config.yaml
train_examples: 36250
horizontal_flip: true
translate: 0.06
cutout: 0.25
num_classes: 7
activation: "leaky_relu"
padding_mode: "replicate"
stem: "single"
init: "trunc_normal_002"
beta1: 0.9
beta2: 0.98
eps: 1e-08
lr_schedule: "step"
Rows from block 3 of a small image embedding model, named by matrix and row number. Each number is 128 + 24 x the weight over its row's rms, rounded and kept within 0 to 255. All counts start at 0.
After each channel's rows are labels from the 100 images, of 14976, where the channel reaches its highest value: "strongest on" is what is common among them; "patch colour" is the nearest of a few named colours to the mean colour under the peak. Only what is clearly more common there than usual is listed. The data: dead-leaves pictures: piles of overlapping shapes. In brackets: how many of the 100.
# sq0: squeeze pointwise conv (model.blocks.3.sq.0.weight, 64x256x1x1), inputs 104-155

sq0.12 [118 130 211 139 222 114 134 146 131 138 140 128 114 133 125 119 218 223 148 218 201 119 122 127 151 112 144 125 122 104 147 113 150 141 130 123 133 131 138 134 125 125 118 140 146 132 123 154 110 142 135 115]
strongest on: grey (100)
patch colour: grey (61)

sq0.58 [ 95 155 149 113 153 150 136 192  89 111 176 146 158 114 157 151 153 153 184 153 143 111 110 115 144 127 128 151 155 143 142 110 129 116 150 105 119 148  96 129 149 119 101 139 141 155 168 133 105 131 134 110]
strongest on: dark (95)
patch colour: black (63)

sq0.23 [ 99 146 161 117 171 139 147 174 102 107 167 133 150 102 140 151 167 169 177 170 148 121  98 114 150 135 140 127 147 128 125 115 147 135 128 105 142 122 130 130 132 112 121 144 169 144 153 155 109 134 133 111]
strongest on: grey (100)
patch colour: grey (61)

sq0.38 [ 96 144 122 104 121 149 137 188 112 101 177 140 177 117 151 171 120 118 176 118 123 105 116 124 116 146 119 130 157 159 112 118 113 135 130 120 128 119 138 120 132 116 142 135 132 141 192 123 144 123 120 138]
strongest on: dark (97)
patch colour: black (64)

sq0.31 [114 132 211 141 221 111 133 146 134 138 140 129 114 136 125 120 216 219 147 219 202 116 123 128 151 113 143 124 123 101 136 114 154 141 129 126 128 128 138 136 121 127 119 142 150 131 123 157 113 136 135 118]
strongest on: grey (100)
patch colour: grey (63)

sq0.24 [107 120 122 110 127 115 122 176 149 112 169 131 173 119 139 167 124 122 161 123 121  97 110 109 117 147 107 140 142 161 134 120 119 121 146 122 144 135 120 112 135 117 158 127 136 134 179 127 151 139 121 143]
strongest on: dark (70)
patch colour: black (45)

sq0.44 [126 129 204 137 211 127 143 153 121 144 150 131 123 112 122 126 210 214 156 213 188 127 130 104 142 105 142 123 119 104 131 116 147 132 128 123 131 131 133 132 139 125 127 139 145 128 142 148 119 137 136 125]
strongest on: grey (100)
patch colour: grey (63)

sq0.62 [115 180 133 118 134 173 156 131  88 120 138  84 109 123 107 113 130 132 130 133 146 157 120 135 124 124 117 100 101 114 134 124 121 126  99 142 123 102 108 119 123 128 143 120 129 108 150 108 158 130 125 156]
strongest on: pastel (98)
patch colour: grey (54); pink (43)

sq0.10 [116 188 124 126 122 183 164 127  96 129 131 103 103 121 115 111 122 123 128 123 133 158 128 128 121 127 124 104 114 118 123 133 131 121 104 146 129 114 110 122 122 129 141 119 140 115 154 128 152 136 118 154]
strongest on: pastel (96)
patch colour: grey (50); pink (48)

sq0.46 [130 150 123  95 118 122 121 117  88  90 110  71  98  86  83  99 117 117 122 118 123 130 121 104 114 115 114  76 101  98 125 119 117 118  81 115 120  81 103 125 129 124 128 112 136  89 112 110 131 135 136 127]
strongest on: pastel (64); grey (36)
patch colour: grey (47); white (25)

sq0.6 [123 150 114 139 122 173 164 153 136 138 157 167 151 126 143 171 118 120 143 120 124 139 136 120 105 157  97 161 167 158 126 112 102 112 161 106 178 165 122 117 132 115 133 113 156 170 168 116 132 131 108 123]
strongest on: vivid (100)
patch colour: purple (52)

sq0.7 [111  66 125 122 124  93 106 129 156 125 146 123 174 113  98 132 126 125  99 123 121 106 109 106 150 126 150 112 108 104 139 139 148 127 119 145 109 115 141 152 126 138 146 156 121 106 128 145 155 140 142 145]
strongest on: vivid (86)
patch colour: red (64)

sq0.8 [ 97 140 119 105 121 144 137 198 109 103 185 138 171 117 153 161 119 117 188 118 124 108 111 129 117 135 125 132 162 164 117 122 112 124 133 120 126 124 125 130 125 117 141 135 129 146 189 123 143 135 118 137]
strongest on: dark (98)
patch colour: black (64)

sq0.61 [ 88 143 128 105 128 146 138 194 107 105 182 144 181 120 155 167 127 125 177 126 125 113 109 125 113 146 115 130 155 160 123 115 109 130 135 116 130 126 132 119 128 112 127 136 131 144 186 122 130 124 117 129]
strongest on: dark (97)
patch colour: black (66)

sq0.40 [143 131 182 153 187 131 144 134 145 157 122 128 109 137 109 132 186 188 127 187 174 147 138 113 174 125 170 144 117  95 122 140 179 130 139 139 138 141 162 168 148 141 144 161 153 127 135 156 137 138 160 145]
strongest on: grey (100)
patch colour: grey (65)

sq0.60 [114 124 210 141 222 112 135 145 132 139 138 130 111 131 125 121 216 221 146 219 196 119 122 127 150 113 141 120 126 106 138 113 151 142 128 123 136 129 138 133 127 125 117 141 149 131 129 154 113 133 135 116]
strongest on: grey (100)
patch colour: grey (62)

sq0.34 [ 95 140 128 100 128 145 137 197 105  99 179 145 170 128 151 164 126 126 182 127 129 104 109 131 117 141 120 134 157 165 118 119 112 133 139 113 127 128 129 126 122 113 138 125 128 150 187 123 143 126 120 138]
strongest on: dark (98)
patch colour: black (62)

sq0.63 [158 114 126 113 112 110  96 129 118 113 135  96 118  97 101 158 115 113 139 113 128 104 139 118 142 161 130 129 176 133 139 151 160 133 128 138 141 136 163 154 127 151 125 154 148 136 171 145 130 142 127 129]
strongest on: vivid (94)
patch colour: green (63)

sq0.22 [ 88 142 127 106 125 146 140 197 110 105 177 142 175 124 151 165 125 125 181 124 128 109 109 130 120 145 120 132 161 168 119 116 114 139 135 115 128 124 134 125 124 116 137 130 132 148 189 126 137 122 126 135]
strongest on: dark (97)
patch colour: black (63)

sq0.33 [118 128 211 142 222 111 131 146 136 138 138 130 113 138 129 118 216 222 146 219 200 115 126 130 151 110 143 121 123 103 133 115 152 138 128 124 130 127 137 136 125 126 119 140 149 130 122 154 113 130 134 120]
strongest on: grey (100)
patch colour: grey (61)

sq0.57 [142 117 174 110 180 108 122 129  84  98 137 107  80 124 121 129 178 181 142 179 170 104 129 150 151 146 153 101 127  97 131 134 156 136 108 132 138 113 132 143 129 132 135 140 160 110 147 151 123 128 125 130]
strongest on: grey (100)
patch colour: grey (55)

sq0.17 [123 190  98 123  96 181 160 126 100 125 130 102 122 131 114 112  93  94 126  93 110 160 129 143 132 139 125 114 119 113 123 130 140 122 113 140 144 127  99 129 123 126 134 120 161 121 164 135 151 132 124 152]
strongest on: pastel (86)
patch colour: pink (55)

sq0.18 [126 171  93 111  90 171 151  94 109 112 102 108 113 131 118 102  86  87 104  87 105 151 117 146 135 128 147 103 136 105 107 126 149 133 101 130 140 107 121 148 132 117 126 133 171 112 174 142 139 122 142 143]
strongest on: pastel (96)
patch colour: pink (63)

sq0.3 [113 182 125 109 125 169 152 117  92 112 120  91 103 125 113 103 120 124 117 123 135 150 112 137 108 118 121  98 108 114 127 127 115 119 100 141 124 106  95 125 133 130 139 124 129 109 153 107 160 138 123 157]
strongest on: pastel (100)
patch colour: grey (49); pink (46)

sq0.0 [110 190 128 118 129 179 157 136  98 119 135  89 126 106 108 110 121 124 143 124 140 156 119 135 144 130 143  94 112 104 143 126 146 137  94 138 118 102 137 142 128 126 133 139 138 107 160 124 143 125 156 144]
strongest on: pastel (98)
patch colour: pink (50); grey (46)

sq0.28 [162 105 123 124 111 112  97 130 123 130 143  96 138 112  89 156 112 112 138 113 128 114 146 116 143 172 131 127 181 137 149 143 156 141 124 130 143 126 170 150 120 148 127 161 157 141 169 145 128 135 132 130]
strongest on: vivid (93)
patch colour: green (68)

sq0.42 [141 131 184 152 186 129 144 136 145 155 124 131 112 139 109 135 187 189 130 188 175 147 138 113 175 126 170 146 119  95 127 139 177 133 139 135 142 143 163 167 144 139 142 159 156 128 133 158 135 140 158 144]
strongest on: grey (100)
patch colour: grey (64)

sq0.37 [138 148 140 162 147 170 173 142 147 164 142 161 147 133 131 151 144 145 135 147 137 157 157 121 115 151 109 173 171 165 122 112 119 119 174 107 182 176 133 116 123 117 128 115 157 173 176 130 135 129 121 122]
strongest on: vivid (100)
patch colour: purple (46)

sq0.48 [133 140 112 148 113 170 159 145 142 147 149 165 157 121 141 155 111 111 140 113 120 148 151 117 100 150  87 165 168 165 128 121 106 119 163 113 172 164 130 119 132 120 128 111 153 169 167 120 138 138 103 126]
strongest on: vivid (100)
patch colour: purple (48)

sq0.45 [144 110 163 109 166 101 117 128  81  98 138 104  87 126 126 129 164 165 144 166 159 105 130 146 156 147 155 108 121  88 117 143 158 139 115 144 138 118 133 154 117 145 136 149 154 108 153 149 134 130 131 137]
strongest on: grey (100)
patch colour: grey (57)

sq0.14 [111 173  97 109  93 167 152  99 105 110 102  96 120 134 113 101  87  91  99  90 111 151 104 126 128 135 146 113 133 110 137 135 143 141 116 138 140 119 135 154 138 128 148 134 169 130 169 139 147 130 150 151]
strongest on: pastel (98)
patch colour: pink (61)